From a checkpoint of a small masked spectrogram model.
Data: trained on synthesised imitations of 52 everyday sounds, one a clip, 39062 training examples, 37.7 epochs.
Rows from block 0 of the decoder of a small masked spectrogram model, named by matrix and row number. Rows with one number belong to one neuron. Each number is 128 + 24 x the weight over its row's rms, rounded and kept within 0 to 255. All counts start at 0.
After each neuron's rows are labels from the 100 clips, of 14976, where the neuron reaches its highest value: "top examples" is what is common among them. Only what is clearly more common there than usual is listed. The data: synthesised imitations of 52 everyday sounds, one a clip. In brackets: how many of the 100, against the usual share in percent.
# fc1: MLP up (decoder.0.mlp.fc1.weight, 384x128), inputs 0-63
# fc2: MLP down (decoder.0.mlp.fc2.weight, 128x384, transposed), outputs 0-63

fc1.59 [124 150 174  82 115  94 151 129 120 108 168  98 128 153  90 145 170 163 146 170 139 160 107 139 148 100 167 105 151 105  96 116 124 136  92 154  83  96 120 166 104 143 149 129 117 131 145 120 152 148  74 126 121 134  86 121  92  72 138 153 114 135 131  98]
fc2.59 [142  89 100 174 133 156 135 111 139 125 137  92 117 114 108 108 117  94  99  88 110 112 108 113 140 142  89 112 155 116 158 155 144  92 110 161 141 144 127 165 117 155 108 105 145 164 119 131 118 137 144 146 140 119 160 121 141 126 134 119 130 100 164 167]
top examples: signals (38 vs 11.5)

fc1.281 [130 113 154 149 138 125 168 106 111 139  99 152 103 144 101 130 101 136 140 133 137 137 154 159 135 149 147 135 138  91 138 140 135 126 109  54  94  95 139 175 143 166 141 116  99 144 121 115  65 117  99 116 166 128 158 155  61 138 101 139 144 125 111 156]
fc2.281 [136 133  97 101  87 124 119 122 150 122 119 105 103 177 130 154 136 129 151  97 114 112  96 104  75 103  96  92 125 149 126 126 113  59 148 165 165 150 149 136 123 146 117  91 114 101 109 137 117 103 101  97 102 129 127 121 149 113 148 118 113 119 167 104]
top examples: fly buzzing (42 vs 1.9)

fc1.148 [138 120 132 117  95  98 143 103  93 196 159 135 123 143 111 104 109 144  94 141 173 112 100 104 131 132 106 101  96 116 159  93  92 104 144 133 138 104 148 132 113 133 166 125 138 126 127 136 128 130 141 112 116 114 114 131 112 125 102 134 131 139 138 147]
fc2.148 [126 118 138 151 134 119 109  89 108 202 158  83 123 123 153 104 139 142 169 118 145 155 116  91 161 109 138 103 163 173 169 125 101 153 114 118 118  99 119 136  73 123 122 136 119 107 121 112 184 150 116 133 117 189 106 147 157 121 152 146 144 131 116 131]
top examples: people (37 vs 15.1); chatter (31 vs 1.7)

fc1.341 [118 128 104 104  90 133 159 136 105 128 111 130 117 111  72  85 110 136 126 139 129 143 136 138 128 133 157 154 151 128 141 106 153 140 111 169 136  76 100 113  79 140 155 130 134 129 129 143 126 175 151 112 144  94 131 125 103 134 128 127  89  95 144 136]
fc2.341 [111 149 140 149 141 147 137  99 111 134 118 131 164 130 108 127 105 114 104 118 106 161 168 161 164 112 133 183 167 127 142 141 135 132 140 128 149 144 112 150 136 113 130 125 123 139 168  96 110  97 127 124  91 169 112 112 124 103 156 110 147 126  96  97]
top examples: people (87 vs 15.1); snoring (86 vs 2)

fc1.208 [158  84  79 137 139 142  89 161 128 104 129  88 143 154 108 154 119 140  96 127 107 143 116 149 114 123 143 130 109 120 153 150 124 123 133  49 162 153 142  89 133 105  91 148 109 107 143 158 106 184 146 155 123 158 126 137 106 140 184 129 134 112 103 161]
fc2.208 [122 139 144 103 126 115 111 160 171 132 107 139 147 125 162 123 144 112 155 165 127 107 124 129 110 122 162 146  80 107 120  98  94 137 102 158  80 175 134 120 166 179 138 104  97 120 144 135 105 126 150 125 148 116 126 100 135 165 109 135 120 138  80  86]
top examples: fly buzzing (35 vs 1.9)

fc1.157 [ 49  99 167  63 115 135 147  98  87 110 117 108  83 115 137 136 114  96 116 161 128 101 115 164  74 129 158 105 118 124 131 142 111 141 121 128 143 106 150  92 131 119 123  93  98  90  94  67 134  83 124 147 121 127 111 141 179 135 119 114 108 182 177 115]
fc2.157 [166  87 103 196 122 174 105 145 122 128 109 123 113 143 142 132 132 135 138 116 138 111 139 152 100 156 140  84 130 146 145 112 116 111 103 127  65  90 175 119 105  84 112  94 101 102 148 128 148 140 118 104 123 116 105 131 107  79 134 124 126 108 143 160]
top examples: animals (44 vs 15.2); howling (28 vs 2)

fc1.339 [136 142 170 117 107 150 108 138 148 128 101 114 128 119 111 122 111 142 148 170 135 103  96  96 113 111 154  95 147 165 109 108 128 109 117  96 127 140 148 156 138 115 134 143 102  68 175 150 115 102  81 100 129  98  88 106 117  90 111 100 164  99 124 163]
fc2.339 [155 119  75 139 188 146 136 130 139 131 146 110  66 136 109 153 140 147 139 153 140 129 159 137  83 117 155 147 108 131 152 122 127 162 117 176 107 143  94 121 126 139  84 131 132 120 141 121 164 135 113 172 149 154 163 178 124 154 148 169 137  77 101 117]
top examples: signals (37 vs 11.5)

fc1.95 [  3 122  92 151 108 162 134 154 137  99 136 143 162 106 118 109 142 137 142 113 125 150 121 134 148 129 123 137 122 106 135 134 159 128  92 144 133 110 155 147 104 108 155  94 146 113 155 159 160 151 128 146 188 128 180 117 104  95 108 119 110 109 129 145]
fc2.95 [ 20 144 100 101 130 124 116 145 122 143 140 132 139 106 135 123 129 154 150 172 108 111 158 136 119 115 179 127 112 106 108 142  92 111 145 104  86 151 139 152 121 169 129 110 117 116 102 114 105 145 112 124 124 132 125 128 126 118 122 135 143 156 113 114]
top examples: machines and effects (48 vs 21.6); engine (37 vs 2.1)

fc1.96 [154 120 123 188  85 182 132 127 160 108  69  87 125 134  80 161 133 117 118 123 128 141 120 147 104 157  99 114 124 125 129 152  82 137 140 161 125 117 150  95 104 127 119 129  79 116 184  90 112 120 150 106 157 133 145 114 108 105 146  96 113 144 140  94]
fc2.96 [122 114 146  71 209  97 159 137 102 133 157 167 143 135 154 132  93 104 139 106 153 113 111 152 136  99 149 123 142 133 146 132 139 148 118  97 142  99 123 139 124 103 113 115 112 137 141 114 160  94 161 142 106 114  86 108 136 140  84 115 130 152 130 118]
top examples: fly buzzing (34 vs 1.9)

fc1.135 [183 105 120 161 124 121 129 175  99 110 171 132 127  96 113 156 113 160 139 131 112 138  91 106  87 124 108  82 151 110 127 108 113 101 134 109 148 113 134 106 117 123 124 163 130 103 107 136  70 116 142 139 127 127  99 121 117  88 134 143 173 137 132 132]
fc2.135 [ 93 174 147 108 109 118 146 158  86 132 162 133 113 124 146 191 139 139 167 176  96 124 116 136 143 104  92 136 114 130 156 143 117 108 140 152 136 155 117 125 137  93 127 129 119 154 159 144 141 172 129 137 155 145 128 147 170 148 108 137 132 130 154 115]
top examples: animals (75 vs 15.2); howling (51 vs 2)

fc1.200 [ 98 121 178 115 181 104 102 131  87 106 140 172 173 119  97 104 125 137 119 141 129 107 108 125 102 114 146 131  92  69 126  92  71 110 126 103 129 113 117 123 121 139 128 140 133  93 125 120  79  99 107 141 123  96 101 159 106 151 145 130 139 148 123 130]
fc2.200 [150 120 104 120  88 109  99 119  92  82 168 171 145 128 135 119 150 124 158 100 124 152 162 121 157 123 129 115 134 125 125 136 134  94 169 151 119 131 117 103  99 122 145 147 174 160 169 135 167 150 119 133 180 164 132 117 147 125 133 128 106  78 131 152]
top examples: animals (55 vs 15.2); howling (31 vs 2)

fc1.24 [ 42 157  87 111 120 108 143 135  93 108 149 122  98 105 139 113 155 132 162 168 139 156 130 149 159 125 116  94 151 153 137 157 138 137 134 139  89 118 130 142 110 129 147  92 154 146 203 157 170 115 129 141 141 129 114 102 113  72 110 143 103  92  97 122]
fc2.24 [ 88 148 158 163 134 152 134 138 143 127 142 162 137 187 129 122  95 129  81 130  99 121  87 152  98 118 130  97 107  88 142 120 120 143 126 175 151 114 115 111 119 144 140 130 100 115 134 116 122 117 170 124 114 120 155 126 143 157 134 127 132  81 144 146]
top examples: machines and effects (44 vs 21.6); engine (29 vs 2.1)

fc1.243 [146 137 125  72  89 154 131 105 143 135 113 103 113  66  92 123 147 118 136 139 121 144 130 128 116 152 117 136 137 126  92 120  83  89 142 155 138 102 150 116 113 133 156 145 128 117 124 144 144 136 111 124 130 104  90 152 128 147 120 128 125  93 132 147]
fc2.243 [117 128 156 149 139 163 133  83 102 126 147 140 135 110 154 102 149 147 123 176 135 167 131 123 171 116 164 121 153 155 121  99 198 126 145 178 121 100 133 108 109 146 143 117 118 119 150 136 146 156 134 138  91 177  90  77 106 136 125  94 118 105  81 100]
top examples: signals (35 vs 11.5); howling (26 vs 2)

fc1.187 [  9 140 117 138 124 132 155 117 117 102 146 128 120 131 114 131 137 145 136 140 131 148 144 124 137 118  78 124 121 112 156 160 154 103 100 142 121 137 130 152  76 155 132  68 164 160 162 141 165 157 140 131 132 128 161 114 130 107  97 151 127  80 103 128]
fc2.187 [ 10 114 147 134 121 112 100  93 101 147  90  91 124 137 116 130  89  95  91 100 100  87 135 135 134 118 129 128 151 118 101 111 120 132 117 105 129 119 134 114 119 143 145  99  98 137 135 100  94  96 170 128  93 102 150 144 151 147 100 152 130 110 127 128]
top examples: machines and effects (59 vs 21.6); engine (47 vs 2.1)

fc1.102 [191  82 118  79 169 156 132 107 124 122 113 133 146 108 161 143 145 108 124 167 172 137 113 141 152 125 171 133 145 132  79 108  80 115  92 106 129 103 134 146 129 115 154 139 112  91 125 169 137 138 102  89 111 121 144 154 133 116 119 132 147 157 114 124]
fc2.102 [112 163 115 148  68 167 138 137 152 105 113 147 101 132 118  87  83 157  99 106 118 139 152 113 119  83 124 142 137 117 146  92 122 128 150 137 103 100 113 151 143 150 144 154 142 137 129 155 121 112  98 134 125 163 111 135 100 120 114  98 124 143 100 131]
top examples: signals (30 vs 11.5); thin (high-pass) (29 vs 11.7)

fc1.162 [124 122 138 141 121 134 132 159 159 150 119  88 121 124 147 178 157 136 118 106 118  90  68 125 124 120 105  99 134  92 116  92 102  87 131  59 124 116 123 124 119 142 166 140 116  99  95 117  96  96 123 107 120 100 151 161 119 148 139 126 154 149 125 144]
fc2.162 [143 136 117 132 149 116 143 177 154 116 122 142 102 132 177 183 172 149 165 150  99 115 110 126 104 137 118 129 127 135 122 116 117 106 112 100  88 109 128 110 143 124 112 103 108 180 180 155 176 182 133 105 153 116 156 111 129 137 107 135 124 128 121 109]
top examples: animals (68 vs 15.2)

fc1.249 [205 190 172 182 143 172 133 161 142 148 131 131 114 120  73 114 132 136 136 113 143 101 122 149 109 113 124  90 128 133 118 132 103 120 124 118 102  95 126 106 107 107 106 135 140 109 110 123 112 124 156 129 111 158 120 102 114 142 151 146  88 135 148  98]
fc2.249 [135 116 141 110 207 139 155 155 129 135 142 163 155 128 142 142 178 120 112 140 145 160 155 128 158 148 101 132 161 127 135 156 174 107 159 149 152 153 109 116 139 114 102 144 122 104 105 116 154 102 163 142 159 153 151 111 132 135 131  90 203 119 130 136]
top examples: people (52 vs 15.1); chatter (50 vs 1.7)

fc1.23 [118 109  90 113 100 124 160  86 110 124  92 167 156 112 111  98 118 147 123 109 119  78 122 131 112 157 112 147 149 161 122 135 108 117 129 138 109  75 130 142 112 114 153 142  82 131 133  85 103 141 100 146 135 105 144 134 110 137 159 115 132 102 172 153]
fc2.23 [138 113 137 114 130 124 116  88 114 161 135 157 170 138 107  99 103 130 148 177 128 119 146 144 178 155 145 142 161 147  86 114 152 106 144 106 146 104 127 122 168 132 154 122 137  94 170 107 145 106 115  87 126 170  99  98  95 108 131 108 121 129  80 105]
top examples: people (42 vs 15.1)

fc1.212 [ 88  82  99 158 119 172  62 119 121 134 141 120 163 130 108 143 124 117 144 101  83 139 105 120 135 124 116 138 136 109 149 102 151 132 116 121 105 108 113 147 145 164 137 155 105 129 106 157 157  76 109 178 103 123 123  86 106  94 118 104 126  93 130 152]
fc2.212 [124 159 131 101 108 166 163 126 109 139 148 162 100 114 176 135 112 169 130 131 110 132 133 135 112 161 155 125  87 121 131  97 110 125 116 104 122 172 173 111 110 129 121 142 124 141 127 154  91 120 103 111 163 137 124 104 150 139 119 163 126 139 124 143]
top examples: people (37 vs 15.1)

fc1.185 [124 143 158 114 176 153 138 127 172 135 100 130 149 169  98 147 125 113 129 146 125  94  86 129 144 125 128 101 157 136 124 174  79 138 157 108 157 149 103 135 117 138 134 121 120 122 115 115 175 141 119  95 108  84 127 150  96 140 124 125  85 118  85 160]
fc2.185 [141 128 118 134 132  85 122 101 146  92  88  96 155 136 153 120 176 169 146 160 166 134  89  93 118  85 123 100 161 143 115 165 117 134  93 109 135 152 121 117 163 165 121 138 160 145 152 147 115 130 135 111 146 106 140 141 108 150  88 131 131 113 136 136]
top examples: signals (28 vs 11.5)

fc1.151 [ 81 132 133 103 144  83 109 111  97  93 153 141 124 140 156 122 124 140 131 121 149 127 131  95 148 115 110 135 135 120 133 107 148 123 150 123  93 203 107  95 144 119 116  85 125  90 143 165 137  86 175 155 135 186  92 125 128 103 130  98 112 122 132 158]
fc2.151 [118 101 127 122  92 153 119 116 111  95  88  95 103 159  90 149  96  89  99 120 122 119 159 166 102 137 124 125 109  97 123 148 139 146 108 125 124 111 154 105  95 138 123 101 110 101 130 138 107 127 101 132 147 129 134 130 122 148 107 108 149  94 119 135]
top examples: animals (41 vs 15.2); crickets (30 vs 1.9)

fc1.107 [171  92 142 130 168 146 128  98 175  96 143 155 108 136 131 172 121 113 167 115 123 106 132 146  72 119 112 160 152 118 112 139 149  88 146 142 117 140 118 124 171 180 183 116 120 144 128 144  89 162 167 140 110 182 123 129  93 156  98 132  94 151 142 132]
fc2.107 [121 167 133 137 119 145 153 137 130 146 114 113  95 124 122  94 113  99 148 153 173 150 134 111 149 175 118 102 144 116 107 122 113 178 145 135 112 126 109 128 152 104  69 111 104 111 109 182 124 127 130 109 153 155  65 115 105 142  84 145 116 116 102 116]
top examples: fly buzzing (56 vs 1.9)